Weights of a small CTC image transcriber.
Data: trained on analogue clock faces, 97500 training examples, 1.8 epochs.
Rows from block 12, named by matrix and row number. Rows with one number belong to one attention dimension. Each number is 128 + 32 x the weight over its row's rms, rounded and kept within 0 to 255. All counts start at 0. Numbers have three digits each. After the name is the row's rms in percent of the matrix's.
# q: window attention query, key and value (stacked) (model.blocks.12.attn.qkv.weight, 144x64, the q third), inputs 0-63
# k: window attention query, key and value (stacked) (model.blocks.12.attn.qkv.weight, 144x64, the k third), inputs 0-63
q.0 117:046095108141132149177135138180162122119071051171099099111091123086116145145096121082134079159153139113161122170085092072138146147127167196134127128081148139148103166101102130149137089154105123
q.1 098:166146101121091090169097064119114172168156103217157113144115141082155159146077131136084108127127161121165112119169112090157166150132181131084097188136115087083124154128129191095115136126129166
q.2 100:127076086156067159133161168118144129082123164123165058125151181119137093146126116097174128127152160109109128121128182116154081113088155123181157139058095094142157135100117138053161176137165146
q.3 091:147150136151148134119129105186134124093166153097129125123238092188148167133152167129118151085121105134189180078136135132116138085138108126110126119160076152143148069101124138170214112149128108
q.4 101:095110156142086104150159166086161162122113064193172156088075170120153047111141116154139088104098170140116190110127098139149128086138133165058148088120128095134113132091125146111120119177108153
q.5 103:051142095095151153085128132135064155116121126124084144138113133131164105072181153188090150104171111167124086144115122149156190108145080134188105152125125113072107064165136132156093106141128160
q.6 091:134131158108127125151163157142127170162148057121186103145102147175117127118110142161128152099091176163116156101194136135190111113152178093082072142067136159175167138115161108117120195082125117
q.7 083:148132136151170122143161160141102132135134164102076146086207169174112201111093128154137117100083076163170143094108211155138129157153110104113120156072103100110137110116137105162153186098136164
q.8 089:109105133101163177115126090125125095094118164066128168172178146159117100091124123138198121131093085165134148158108151130142173096114090074074104074158111137086108117058177119144158139100124178
q.9 101:110078134103135127162130111160107074107086109111171125141066152099151077162109135138161080129106072048140176157162093145167137147123176152102112069091129117161146177105136122159116153093076098
q.10 087:167172075160111152097116146115144092162155157080150174159117096117099076173146131139173098150062124155114140140105151140101080164184103087034131141138116142173105086113171130144159150128107107
q.11 095:174121120132121073176130156093108111124084094088135188139108132093163102136150088134168075143124179108142094132153093172159130081109081072087121139112113146170060061111108143131135147085165165
q.12 093:116172139096118141086150133087105119186174136111115156047146142129187113076144037151079143155173115126117107083145113133100098165111118160150138123134107130157132215126123094089121118137082111
q.13 096:108111066199129096159125108092149163161142126210142128115127143145127110135132153120145125086138130134037153172116091159118179170172110084191118140111084135085116099075147159110111127113154092
q.14 089:140151154082117104153123125178136086115183127080121076129111148157087113088083147132140153091115123113125184119177151184162107171170110152132119154147184085179102124143114154074133080090110056
q.15 102:141128073134156094037115081135123154143123096089137152040183113121084137135085123187119104154113106124141080130101122071117169144141143138135103132117130100098119117104164192158120134190079121
q.16 114:137104179063111093125114078146128116158136140161071135141062142142169179145169124080043123118172057105134192137128116150141158118120149138151123062178142118125160133168107126111101111106146135
q.17 088:125107079152081112081114145111117104102078112148124132089035146111153172172095062086137056070102120136152111132109093110129126156125168073113103149154127131116163137165123101179118121181123158
q.18 114:169116131173116150075118160137178176113072133164175128113123182132123129109168075127139165139132058093127119122177123133101144145149113177070080060159080128083155086109114079139129124137163106
q.19 092:148080117127133072144092101156153129179098118095135120134078090136126098141118135163126170105124162127046150150108127124090141136208057094126148157110120137182138144180064122169125108119088070
q.20 119:144122155079173099099112116181124112140143162080083116161097146102147126100165149094128152136135100146116048134111104140144109138153142144113176214165139126083138100187087080166157152097119199
q.21 098:147151086093077157154099157168088095169148109090107109131158187113077077136106130140148096153086143140160121164099120100116138170142183179114143128109126091184118066119197082098117127083147104
q.22 096:113154194074108125103070114152105088144137119134115103148133100096101116090184173186099127141138099146113082118169115124132124130136219117129183125116189172075118116136166124125096174116164178
q.23 091:082082107171114158093136094130111114102106112130101066104163127053173160122171088151185084144159132152125115167148168117137122126132127157174106096125154118143102109057165109073134180103119064
q.24 107:140125161106095092143104106169089115114149158131149099119139118101103090107126186178135106122132094144144148182158136129098124059116075137190144168128153087089148141224088174144078130124073105
q.25 107:163144126103111112096136097150133062124147140117075120117069095081077142119127117081117113123073144171161115121106109114146108137160179129098148176159190104111131057155097133160181113168200163
q.26 097:112089081105097092174144111182121126139097159152079136155114156114220171162129127127074130094123147167159086113102166124112193164166071074115124149148109118102167096131095184116138142139126158
q.27 093:090171141076168153081149120132135201104208144162133090118116114090140093126175176154107121121149154106067076119131089146098158095066112170134086181122102107111143138108129151090128086147108116
q.28 110:133118136087135107168087130098165128106128085162062105107112160141142168113087181112182104193126118128169061123091144135124111140147170102087093200108107110128140161189169138133148107121192153
q.29 093:132116124131122087121082062124060152129132076107111161148043158119129158098204124139058115142122144142102145156133085150153152111120149152109083128105192117085134102136065132118149177143115167
q.30 094:129179146103152148149140072111127123087144149141109109145137133122113128124055101190122066138152091087123150122094137127045122089155192106161150108061100130096129187091151153154124146185165141
q.31 120:139085137091123152096141111105147139155128140137165101096116141131148057145124148197123136135151148028110139102128194156176111114098184190098119095090116076198136125106140098111126118140086100
q.32 102:102065104145094112094151098050145153144090078137137164118103142131130165134131077213083106139175130056119152126125173161126126096122070099071097089124114143134127128121153149084089147154126150
q.33 097:155120103210075137161153136093112141153106173140129190109155133122151132160138153108085187120138156200173153189144109098172150102146113148136057111071162098087120137102148140101131157097136143
q.34 111:108121138111165131100171125143158142168127138106131122113128111097116165128059103156086154057116148138073119057149153113155101103171184172151202154147072138135129186191107126151143084150131135
q.35 095:146093171083137132136123097144138112112122186172135086123163090108093127082086142078135137153088086115215182132163170142112213130100141177097146171110153133124117165093073107132152119136123134
q.36 114:116149071120157149107072172132117123082145147128123081182088111091121130123170120108124135111078093129121137107082125141164136172126166102156159137139166169066074119098089126150195099219105132
q.37 103:148135098200066116126141169143103132158143145166116130112107140083144164109142097138086129140086125133138146147163151200132121180106041161118121135121106095189137150140096055131137132137100048
q.38 120:121047131116076119157123175103150139155094123165174085080149158149137141108127156182176112158106159092130165125140184155177133147098076157074113093139129158123088091089099115072119092133089114
q.39 100:121094087132126148109142121123139122210134110139145125135182149160153214201124145131092099182124163153150112162120097078126175164095140092175135201138123150079134101120132112122138159194148126
q.40 091:143101135120131081155112161077117127084107088113103158066146140151132151115175158094153110220080126163168125113125102133114150140090129142197099091118155150191108083145144150076141137154196115
q.41 088:131088142144095091110145121149108145136095167138136065095131166149141157127110198151112115155094197102172144155192151117145167119129172171235128126083116175129158163139133141140103092160111124
q.42 103:121132148166086162116093095070090131108140058151150129080162131177140161109106127146116150133182117106154126082190075132090101137084140138143111117081095112115155211168178168117096156146137103
q.43 095:147228120161125102103136170161096123159140163041118147142106190154064114154180110104146132122119106114125129139136081165081083179109147137119116203119097151143118122135102082147116141145147127
q.44 102:099136135129133125139107120118117128131116131221116095090148096116168182170171115146125086087131204087172114096118153077097162093097133094172096122099175134170127144115146142188113087123084075
q.45 108:142120109072162116077125138162172164114139125063137092157132101090088155116104143138112181135094105150158144119073174096137208129167096126033129174129181107113131121129113127126186123157112128
q.46 081:086126117164143074134173154148178180094078093097124152109157128186129099156140130075166134132140148059089138128158130132116128089151155105123111107158103229156132133058152130112159110148161100
q.47 100:071110129152132146158193125040169108088108149125096137146071198101167183112129116107166072109141144166121132147095118105117160139143152128161137114102162135060162184138171123139090144123131163
k.0 140:154072131151100124161111095148135147083096103166155075086155116124113129107118155070115059140095172052136136141140122157195109161088123165173127151093143178095100165138158119072104157167140125
k.1 078:102108124058058096182126120104121120111100079142128168161090137094091150098096118157087131175127122154171086143138092144155135166097118114191102214128113066121148139165172134084132137135148114
k.2 103:104117125191110130172113078122099108089099114150174091084130161114110149123116121160121090138142202140145057133149124086164086113148130135188170149083159137098111199139146082091122170185116137
k.3 087:140114141120140135123062168130098139104101098193146085055147115082117184125120153125135053140120128081133131037127091131154113173152163192145132094113136153142142158136104106086152145154161167
k.4 116:077184170061176109157208148126089195090177134110113125132130116144131120135144103128134127097138071165098157110157112157056215103130141117116119146172144149097151134086142136110139120109134143
k.5 094:211085055150119088115096143148146146152096131179147089100101161177146117158076145081129106069082148102125134088138122126130119180172133129111111161097151143098155063137087126109156137169089134
k.6 111:094078151106113157180145098070124113087067071145112131125144129102141147093120115166122089162133144100135088089148107151166165167137163120137150128053124212110145219119116155141112142156125141
k.7 089:122192163106166107163142173104157086205138163106133163129200160141125154152148123110126193098168135165100131139123118110136187107166135189133097070121085075170159142177144120129129114126134117
k.8 105:102139159099200116147147155117127123147151143094128217126129184146148182098110072154170154061177092132103176126153154096086143088178150149098092091125150112163127117130144098172113099118101110
k.9 096:075055129117164147150104085137070105129121133149151161136199118177121092106098077137185112133092129078124131203123157129135165127140145201179126081106120131156107184138160104153114127146121129
k.10 081:060214140136178149130108101060094115151162151105094147120174127114118129091152057175133167134173084116133175145136108084093154098163126154145163151083126120157093148134133151094093106146167133
k.11 074:157070136119150140127180069149115145121145093119109198141120080159126102158142064130078122140086152127127102147133101090188067110128130139196072103078144074139177128111096109166107157134125118
k.12 098:126157115103136130168079125121103103117152148117113106094155140174156153163117079088139087193190177098168147133185150121096177117139101136085180155131137118087137180091157183162118173169161165
k.13 093:119136140095118138132134138173135129136171122115059187103096133152104140134122137126111168140111101210127079138086151093050177129111082114081101160125079076102128108177128123086113073076096123
k.14 080:084142121154096160100016119167145100093143070140143047105162165161136116110131158155141109198098174119148112081102131163186134125131117149132146100095107156110121145106144130150158111077113133
k.15 086:142158094145148138128133173113141111186125168162120193037144117161041162132137142113113106081119121132149145192146115132103112122170105108150104159117120140185176126158150095064092173124105120
k.16 135:152087139114071143145087124160112107108094068195162077087130111100137126114151146111152063164065139059199084121105101141190090138073115132139106118110155163118105145142121145129131152120160136
k.17 094:127129120130113180163139081087108134144063132159148090135110124154110091121138154099085079144096121102139085104132067116156145182124130147203126103110123196062125124135140086098088200170160123
k.18 093:066134104130158092086146158167062122101125188084098164165124122112076148100136125101130104140176104139141140174130141117064156150131164139144183137173102143070130143125115105177146103069195112
k.19 080:107230128108160172099132143156174215119135164058107135106121123181104118088129110170130179108135110126124126118143146126074186148101093093096162175140139114134140118115136141088098079108099121
k.20 090:131153126149165103106151129132176072135142181118173098139097194128137094175049107156110128098103150112133039122112135157164099168153118149182131193100107111158158123093127132161139151155164089
k.21 084:106144134158082093101118162177096149121132095102159107180200156112128052080166156136120157129132161095085166187148088112119150158126115158121141168172115120106120132173091206094144087129136121
k.22 081:106079163136098147161149119117120069156127047140135125163112156085114124154147077162120148091104142095150140181110180130148079128131118132186167132106173141179177140136080188172175099158105134
k.23 087:129147123137125139142138154159148108115159132070169187130139150169125136112154105103119130130108207145137127153112140134102124172195045199156082132079151083195141105133160130166135088185134112
k.24 121:150122110154083173145090097111118146113109067179176118059158110136152129145089150114100109072091120104181049121096103117165135125158129115170182178103165154110163143128135166092141169165099117
k.25 095:092197184120122108165099131127177096170145127111140142138093129085101084160147118130121150106091131126133132150104071152187052121123116158217129127127126076200106088154130170145148147127144098
k.26 087:090106132129140168184106134076052128090062133125179089105113159181143122079101094111128089130137118087144125097112145100183163116083116131164155108106127050082149117148148146094148142161144170
k.27 092:153079097180139126111084073082116151111108083192135103108080089081170142168091146077134079147105130152158073103116081144128065094167085136132096171104116104124125139124122135090148134150092164
k.28 082:102101152105138081217080131046099143178081128120123101152119188115138091127158160155117127080136083142142092135129101122145084126091142155168125142139209117099120133190164147111139123101134099
k.29 115:152158120112136124131188158178192141143101126074142178160093140095128109145116081147153188127140131138130108151142119161087112129151078112135075184200097097175137079139170149165160095109084094
k.30 100:175113112118108122171081110112101157128108059166194120092167114097085126115160139172151090116148133107145157091124153061144102129149125155122115110110219182156116157128102141053120137137125178
k.31 088:103159087129177071074170100120110137137164171145136116106151148154116074122152165163196127139127091184101128190184144171101117141150167132112084134131130182149098158116084071118100142123127179
k.32 096:153105098128144142187138113109103073132121026188141145102107090103098150113158109153112090135116139125184116165092092115151091054087130096181096146116160198113103135159112132126094154147122119
k.33 141:160079127121075163135120094103162094100066086191122131069145131093148159108152144097115075135096158114188096140123130129184096149113164132175121168049090158127134170154111130091099163143135137
k.34 130:123194165075163083128155138141176110191175153097104132198124157170075118164106131120117204124161167149112163107145153120112135109141130174132115093145114058155133096098164126166128082131134141
k.35 092:097169162134118114115134121153137129117182130068148157205140119162144182159126163092126141120151111139111153165150187165123173119144112180138091043134088087208114162125152073145143141114122126
k.36 097:112139118113148143143126107128120121136189169077125110140100124149126120125068045151182185091163127097104171166131171097094135113164150113122135095188142106160106096099160084094183090057126114
k.37 100:131165138153127113135145089088066139122177218106143120202119090140174108124129152065145137158136101167097095124160087099119179101144081190101137157156057104116098126139147156128137142115141113
k.38 089:106083161159119172083193083118110143100153108099146120142106145136198143110177149116110177120148115177040101173126093131097128109132138113152125115181125186053117129137125087101167119112095141
k.39 091:159071102195096115159158145125081155142089147175149115093137069116156146118158177139102101151102165106110086144141148132124101217107104152056154173111077150124147124167121119100119184138153135
k.40 074:164099155153111129110150193187156128103111154123094115147130100155132109159180135094165111102131149106085138160150122167061140122119100082098112119209161097165146115109150129164188138061096070
k.41 076:195076167188101118167122106144192133087139140187191091086118147130154197086120155151136119106098162085128107092165116150146151154161120148163135159103162138155088146122175079117145145105127151
k.42 131:096142131118170098143122169134117152177112158091093142180121121132105135163144103165143168127165096171155139140161155141037181105121120117105172127197111074118163108142169093194150090123097081
k.43 127:142095069156143128151098088097109106122097074192135102089181123123159145133124114111135080173122125107105087116129124105211132131131101191122179151093098146080115167153107158126102181160193148
k.44 092:161133131079146115148135130058184117149128168125100187093162061154141120138144091103132157113124103121141199144109093157115156146144180076075117116142114055140184133140085114125150105122190151
k.45 084:109178118119168138192118162117119154120136099135136118133132107100103198098081097137164102066130170056119194117106129119169098082133137096164123134109161155213129170138142111080119079105123149
k.46 119:130067109122098193147088135128117129083085055158124124096138098123135178117153155130094069163108166098146092123092130146132073127097121181156112052073136191117116159145122131109132163156142165
k.47 127:145132171097174097154178149147146079157152184114130174175122184172134115144112108150156172092138112159072198110104153111088187100142126104086122126161149100149116075103162116179135085096132118